config.yaml
noise_aug: 0.002
input: "waveform_16khz"
encoder_head_dim: 64
encoder_inner_norm: false
encoder_shared_expert: false
encoder_kernel_size: 31
decoder_fused_qkv: true
decoder_qk_norm: false
decoder_parallel_block: false
beta1: 0.9
batch_size: 64
lr_schedule: "step"
weight_decay: 0.4
Rows from expert 1 of block 5 of the audio encoder, named by matrix and row number. Rows with one number belong to one neuron. Each number is 128 + 32 x the weight over its row's rms, rounded and kept within 0 to 255. All counts start at 0. Numbers have three digits each. After the name is the row's rms in percent of the matrix's.
# up: expert up (encoder.blocks.5.mlp.up, 32x64x128), inputs 0-127
# down: expert down (encoder.blocks.5.mlp.down, 32x128x64, transposed), outputs 0-127
up.37 050:129164114142103103110152057128078113113127159095128130105160136071158124161130133142177125128074122128113141102124134138123138115131135123147165161113108130158200128140102015127131142126143146136128144073153121135175126108062100136145130135016105143072123170092095126123151126127186177000124149140138139161116130129142128134125171137130130142142145144095132117140169148099139094132142
down.37 068:050128119105005127110128198154000128130114125128122187132128115123124128124130128128122184128128209116095120149177128126185121119206126037126156161128093127115085121132128098128128122132097128127128122131127121128128127127128068138148126128120145128179126128125119128180129187128160161147112135128115035130107081128128108123096128159146141187089136098132149126121143129127152079126112
up.38 242:122117127073015155074178111162180127123137109128063170130144044106102110146125130135150159131142126128134124145113130134147101134101118063091114113116094056127103117190157155117050145119129111119152026136102132137086111136056128142119116176130147079120072132115137104092151104139135119187164120141155133159121114123134095119117175128161076141090082109152066187138113145129110143115124
down.38 241:137138107167178120110152091103153118133100153133147161116130179099204133145079156111131113144141051175081154044095128110171126179153090179178076087095065120180129131102188127138125141128059128115132145103126120124123138142125126112113136142127113127122157121069104178162110090132113126144165149129124082158126147121086153125131128038099194153132144164204154175168095068131130127126087
up.39 051:096117105103128142128132128130121129085128198081084128181239128175128128123127000114127207127112128128111128128111130132143128128120128128171138090130124144128061150101168070127128154124128133085139125091122128162140129128118087127128000072100050116140115179085145048128088119128092153131124128127138112126100148128124116128083128135146116123134107118118128128165124141068122128128143
down.39 044:135117131128136097106130053103155128128147111128108115128128128128200152099128128128131117128128128128123128129108128129051139210144113140115086163128128128113116160047128123128115120110128128128128128128134128128128128128085128128111237128133109128128119115128155118004164105128049051121172128128110189134128128128128098216128128106078128037190128128135127127131124221132094128062131
up.40 029:161128143128128128128128128120145128128105128128128128129197128164128143086128128128128255128135139128128128128100154128137128131128128128128128128128153128125119128128202105128128128128128128128182128128128128130126151018179128128093112063128048128128119128130143128128128104126001000129128128128087128128130128128128128128112128128128128083128128128095128128128128128128044164128137
down.40 018:145128177255131128128128144128164128128128128128128128128128128128128128128128128128128128128128112128128128128163128128128133255091128128128000128128128137128128128128128128128128128128128128128128128128128128128128128128128161128128140128128128128128128128128128128128128084128128085128167128128111128128128128128128128128128175128077128128136128128128127000128128128248128128128081
up.41 077:113131128121129160130124129130094098158128193124138110095128075128146144139130129143126128128123147147122122146077196199141072167140122089208077121119128091092130161112149161133121112128125126130133110121128119133111148090077046143017048182122124128177132136128182116140130139191086025185059132128110117128120111128126121150132056135123103148128118125136188130163112119078089129119166
down.41 082:143128173156132082128110239171175128128124133128103138127127117131151130127105128128151115128128143123151171224112150142098125128122192128139099179128153122120128128128201144128128135066166128147101112128181114121129146162158214163149110177165103128140103128143133130088127239128076166147136117125128075154129128128129117140146128132074136148146111129137127147136116162216130162131007
up.42 108:130128127146128175127128105125081093159127152117117131060090124121091125103116127133127148122122127129128070130131126109121098183074099105176123094140087128106158129152147055129130111113140068146128142111089099128038105122103115112084123158167140103132111144132128129087133169128076172151111075106167128129087122052081101129070102116118033008066129108070133189135104122129095165129124
down.42 113:148128194126048097134128231213105125127113134128131251102129074127121094074088131128126123133128134161103124182099128102120086120178138018159162097125132114091119118125196114127128140130145128140128117086128129103128129144110128133102107135099131128129140115089116152115114172128086117128124124087085131126125087128128116146121128161131129246096140116146126128150099050133121118130097
up.43 048:167128136122108210161124149105130143137079126138136127135217135128139128103128125128130194128136130147128128128079128128174128128120122128131098132152169126098115128117190158128134128128128126128203121132128133137129143030255117128132070127119056137128121137135137137201127094131000034154129130125076128128147128128154127128129134128128130139128127130139136128127128124064069133129177
down.43 037:141128122255225134128129087151195128132157131101103083128128141128154146127128128128134087128128113107124211110126128143128124194017130152131107130128143128132114147127133125128128129123128128126128128116128128128128129128127152148129129128128101128128131128128128128128126094128088110111139134128116225131128198128128128172142128171022134122235127141125123128138128128162128128128011
up.44 051:127128128128127148142129071091124116124128153093125128145099135128128146128127118116129127127122124133096128127140145126129148128136161128132128122128099128128099159129123077141144139128128128062128120061128125128165121116118129121117128104128063128128090166061128101112131018113000128077108114128123127124061128105128092128066128127136120124128033126025084128143128128081083128128129
down.44 045:123128176121030118128134135166150128130125102128119255128128128127129125116149128128121149128128168153069123181150128122126126124145126059098129178128131181050124125096131112128128123131127128137164199131112128169157139116125127170146148148128154128161128128104128129113137239128128151162126113128128243128128064175128117128107128143166182126128138128140128127119138210132125075050131
up.45 059:162116140122106209132126140110140133132064121135151127131183141160138149094128125128120255128138128128128127128046156127154121125127121123128055128162178127100100128128217112128131126128126121131205117131127130129128143073220130124127106074132062135139110128149134129156116083129009018147127130123095129128147129128151118133126145128126112113128113129133129128123120119132052149129163
down.45 046:149128194255220132128128133116205128128129162125102101128082181128128132128128128128131099128128068115126137083138128128076129164045128170128044132128145128129128131130130127128128128122128128115128145096128128128163129128127211126128128128128105128078128128132128128128126068128087110099131121127125221129130178128128132140135128133059130125225128146126128113131128128183124145128049
up.46 061:122127140117122061136091120112033123144121170125121189051145099115150101110130135147155000114137078134134070127136133149131128124182128119167158180060140126128144154094038111130098129118127132135126111124120143157131126118145118125116119149103165066102127145149126104129150135178131132066125105127104160124127119131080125073176147107131129187120128086156128150173156141094128126119194
down.46 069:121128124122035130128040171194068128131097142128120170128128119121130131110141128128139131128128187131110123156217165118173110142130128056142132132129117115102047131147148107128128138143067130107128140122127128128122136116147104145116090128086130128162124128128119128145117255128142127159137167128142000129127128128128115134119128180126227148128170085146168127128133141120131127122120
up.47 045:151173113136104099066140066151126128148119171138117145104201136057159127152127161135195102133077118130110141117108135148148139118149128109171218141127103125178205129151064055127124142135129151152135125126160153155125129059077094156138132127060103129102124197128123156118157121126211157065158124128140142146135128123156128134154219135133131159130133148144120123161196146089136070130114
down.47 055:105122064095043143122128213170017128126093138128118173128128120121127132114147128128163139128128194106068121136179128145215125139201135035110121145126087128115071143123124106121128092126092128088128109088126126128126127124122039165164125129120123128149123099129104134185104171128169155149098166128100035142112108128128115124108128159128174175124136106107132129139144121130128108124068
up.48 064:127138080140114065118046128134116138160157150132097133122075154111159127135148135139144084137100134080106136108151104149129134097135135129127255155099112125150138128128066101127141130128135133076097145132138120124168115101123147164151143107103128137046117148088092127132145093133166183039150133144089144128139130131143128138150175137151142120132140140106141127134237168020136080128131
down.48 046:020128082072032169128150109115000128124136128128101211131128128128109127114140128128122154128128122130051125126154128095171121136157117033134128169128104129125122177119119110128128124129105128139128112112128128128125127130114000128178119128120173128171122128121127128181128135128142128178128129125136031119124128128128118125089128143146154151120128106129146124126127129119128065124132
up.49 034:128141128130080130128146100123014105107128138056129147104123129127128150130128129126146124124104127128127128120137127125125128128136128118126129118126107132137130128139102037128128132128128130120128145061135122169106116120093037128062059120096091132128127180127127116126136130128141128000102147128109093129041128123133109128126128128115092124128132126000130126129127123061095128130124
down.49 054:070128172095011113129129191157088128137123123126125173128128090126129128108128128128119255128128255144094123213134128079128120117178125045109131148128133127124110116104129093128128124128128128138128128133128098128127127122125113136135125128130136138241126057128127128118131232128128159173107117128130080124128099128128113128098128142128128176128128126130140125121130133132122115112089
up.50 103:124116180111148082139148097118072123101129161099130170112129100010086129077122174121129164109151098143114102130196132127130128136117137108168147097094103107130255130165097066119086138109135128130139128069116117132058119128104137129066158129122128089130129136096139118089080119133052121118109098128115096135097094052076121128114117107185113140104106104116067170143099127116124173112102
down.50 097:121128167101028099141136136154023120136089130136165166139131082121145121082133155159145209128128181135110125218155128116190125123191136047139165133127088130106105133126058030127159137105108128127115128132152115119112152107127088148162127108108129128121117077103066158129128142128116161122130104127118133196116064128128093103099128187129126143076146069132128116138128144139091120113134
up.51 057:171128140111098161174127138118134142133081133146140127132220141150128176120128090121128231128131128129128148128100173128148128125115125119144121129129163128108089128130181136128135128128128128133190077130128138146130155061184128133106123112120064128139071141123164146145108054131019008148128130128079128128150128126150107144128172120128119128128074129129128126134128122066007133128171
down.51 039:152128116255182129128129125176188128128126129116048127128128128128164128127128128128133097128128094117125155124151128136046132155050129156130055215142125128130128138130146126128128129126128128114128163123128128128128128128127141136128128128128109128126062128128128128128113087128089112110135146128125175131128128173128128186134128128063132124230127129130126126135128179193128128128000
up.52 120:088079118119090088139089085123128100113162130102138132118091126091161034196087139114077114120128031145130087128098131151093129142153128173129067131128128119089068129095091163139099128080128130116128122117090168131112082127119102053128128192105128080107115128129189034113156175129119136108130145180193155087094105129079127102130127130128130167128128107131129139129087192109092139091155
down.52 122:150130133153118128109027162234219128098126154139069176078141144096112153086128127127133083128138129133123104128177177143133135124123061086126129129137170110077092108128210167128124124128112128102147127098077112111138127120169129148065084178098138128181128133133128106136121185115125075135117125100117037114157134123114110128136128171091211167116128105145177129125134098169122130108130
up.53 133:171050166116119111148106137120181136114110118176136126121197104154143126096128145130128181147154154127144120148044179111149098161059087049135068131142187096084112110137178105130106097134130104174184126140118160137093169129198133098147119124132091147176141134136157161139079127105050044191137104098136127158176090130129128168134131128126120106102126130150147100129127120116104210126126
down.53 144:158128109205249137122084100128244159095132140128144103106118143126130139118122124120132088128128075103148141065130127150104123143060130216136108081127166115122107151141140128133128140130127144118120139119140127138121108147127190140038150114117080128116147174131131124101081109128100123117145106127073152137128203141124201174129128125072131102140151166144118129134126127224124169113095
up.54 033:130128067115090130135127129136121122129072145128128128128174128128172199128128025128128149128128138148128128150125208128139128128128128128156128128128130128128099141128160136135128128143128128128128109128128128128130129000127025154077015128128091128160107142128146099134129076128026069169128128163110128128128128128128092128128130123128128145128062060129128128128128128061039122128128
down.54 023:130128128131129128128128159128135128128128128114017128128128128128146128128128128128128124128128128128128138185128128131130128202128128128128004170188128128128128128128128128128101128128128128128128163128128128128159128128128138128144208128128128128128082128128128128128128142128128128128128128128128128128128128128128128128128128156128189149239128128128128128128128199232128128128000
up.55 061:151128177128142084135120069084150089128163128128179128055123119128112112057097214141128131125126128128081088127130125126127112150113128121145096126130152089127127128134128098134074064128128090152152128121124145128128135125126172126037202141119127128089128128088132128055129128058098112119116064128086128150128115128115128216096094128127101080128128128050128128128128071192121223113178
down.55 065:122136133127092122128128071181136128081094124128162181128128128125109125128133128128121155128128192116125094091146128110122135057014159125128129117069102128071115127131111116128128137150106141113128173140128105128128129126129162152052142072076133156202164125117128139123076139128119158128123069185011074127109137128128122128051128146128124180098158129128169110123190128201156128131061
up.56 083:107128083135116048118123126128125106108205123126103095131000128114132112128128135138092116128121115076113098093209085128082128157129130135119224157126113116128051133096104135128125134127082130038127127122124108123220106125084129105133138100125130128079128125072126126128133070155131128047127197131075127114117128131119128126147130127128128185128128136095115128128149129077131100104133
down.56 040:096128171107019187128130099130095128128133124128089255128128129124121120112137128128115148128128051159109128146176128134121123036116124065126136150193132127113131111117120156128128124128128128189128077135128128122128128127128071128128125128108168128128089128128127128168084220128128124160122118115166061109128128128128109128157128175136128211128117113174130217122128130132090066127167
up.57 083:130119128120133226150126157129128146162077108149143127156142135141149128132127079128118199161142146129136127130054144120141125134107122128129022131170139124097081127119205141138141128153116125132153121140126136135127138116215129089152054086123049147145090140138129130225118109136000061166131144127151138130160134136147111129130171128124124121128111125161179129131119130104122140137160
down.57 083:174128130245241144123121095125216130121150133128064085109101167127128136117128129128135066128128054110129143085126128154071127143089123167131092114147172129131127139130154148128128124125163128164128182106128128128130129129128195128101129134126112128127130128135129127128108039128070069112161115114111244132130191128128160201168128129118138120161116173128133128133127127161114147128100
up.58 063:147185161114076071102147101114082116118127164134128130083137133088141125148131162143191127126067062136114150123132137135129151129132112090132157152115112130178155120151062085132107125149131180133134120116183124139184130018078057128136135129052121143083124165122122136127150131132204096060122187128137140139128112113182120135138187133126130184116138130129093121150179132029143097113143
down.58 085:097128124105001128133129191202036123169097135128136175128121103105134127127165128128130182128128185110093121138182128116189113125163145027138137160128047127102083130129145095128130127138114128121128123125128120129128133126129034143147124128112128128126129128129119130152130199128194165160102167128132046138123113128128122127117128183152204175127143116135131100123153129125153123129070
up.59 057:128098135128223057128124112119190057120128127128128096129116116128128122093128126202127140128128133074137113128214128123121128136128128128130129127129162126089124127128128013133107103128142125142125129130128128128127127140177159111093213124128075131131160128144128128056103130017068128124122097128133140128118128132128128204182087128071128088126128141128126113127128126141122249129128
down.59 046:128128131128123126128132094128142128024139125128217112128128128128066126126128128128124172128128161090152047128134114110098133123015135132126130065120129128069130123173097120128128131128123128127128164145128128128128128130128143107021150091128136128155128119067128128128052184128128123128066090128000071128104115128128128128055128132121115126071128128124128079111135127180129129119131
up.60 067:110128118110108134164128075109106088133105138124128128128140126128128133128128059118130170128155128151128128128099166139128128128159128139136128128124128117125050141128133126136128136134141130129128096128128128154134128096102000128100092109091104125136094139128159085130130051125001094128092118136108128128096128128128007128127129127128128129128064066128128128136128128017042104128182
down.60 049:128128139168128109128126127130136128128129128128078139128128128128202128096130137128128129113128167128128148169128128128101128206128128128128072193244128151117148128123201124128128128128128128128128165128128093161128128124127149136162155149128134128142097128128128111125114215128128157142169128128137178136128128128128127128122128144084217153255115159159131128128128208167127128094014
up.61 018:154128162128117127128128128084145132129128176128128128128213127128128142128128128128128128128206128128128128128123128128135128127128128128131128129128154128128108128128227132128128128128128128128128127128128128156152128000131026128135128102128024128128128128128128128132128117128037115127128128128119128128128128128128128128129156128128101104128128108116128128128128128129000128133127
down.61 019:131128145128129128128131165125133128128121130128086136128128128128128128128128128128129128128128116127112128128127128128131128255110128128128128233128127128118120147128130112128128128128128128128128128128128128128128128128128119128128133128128128128128128128128128128128114087128128128128128128128110128128128128128128128128128128127128168181192128128128112100146128128147122128128000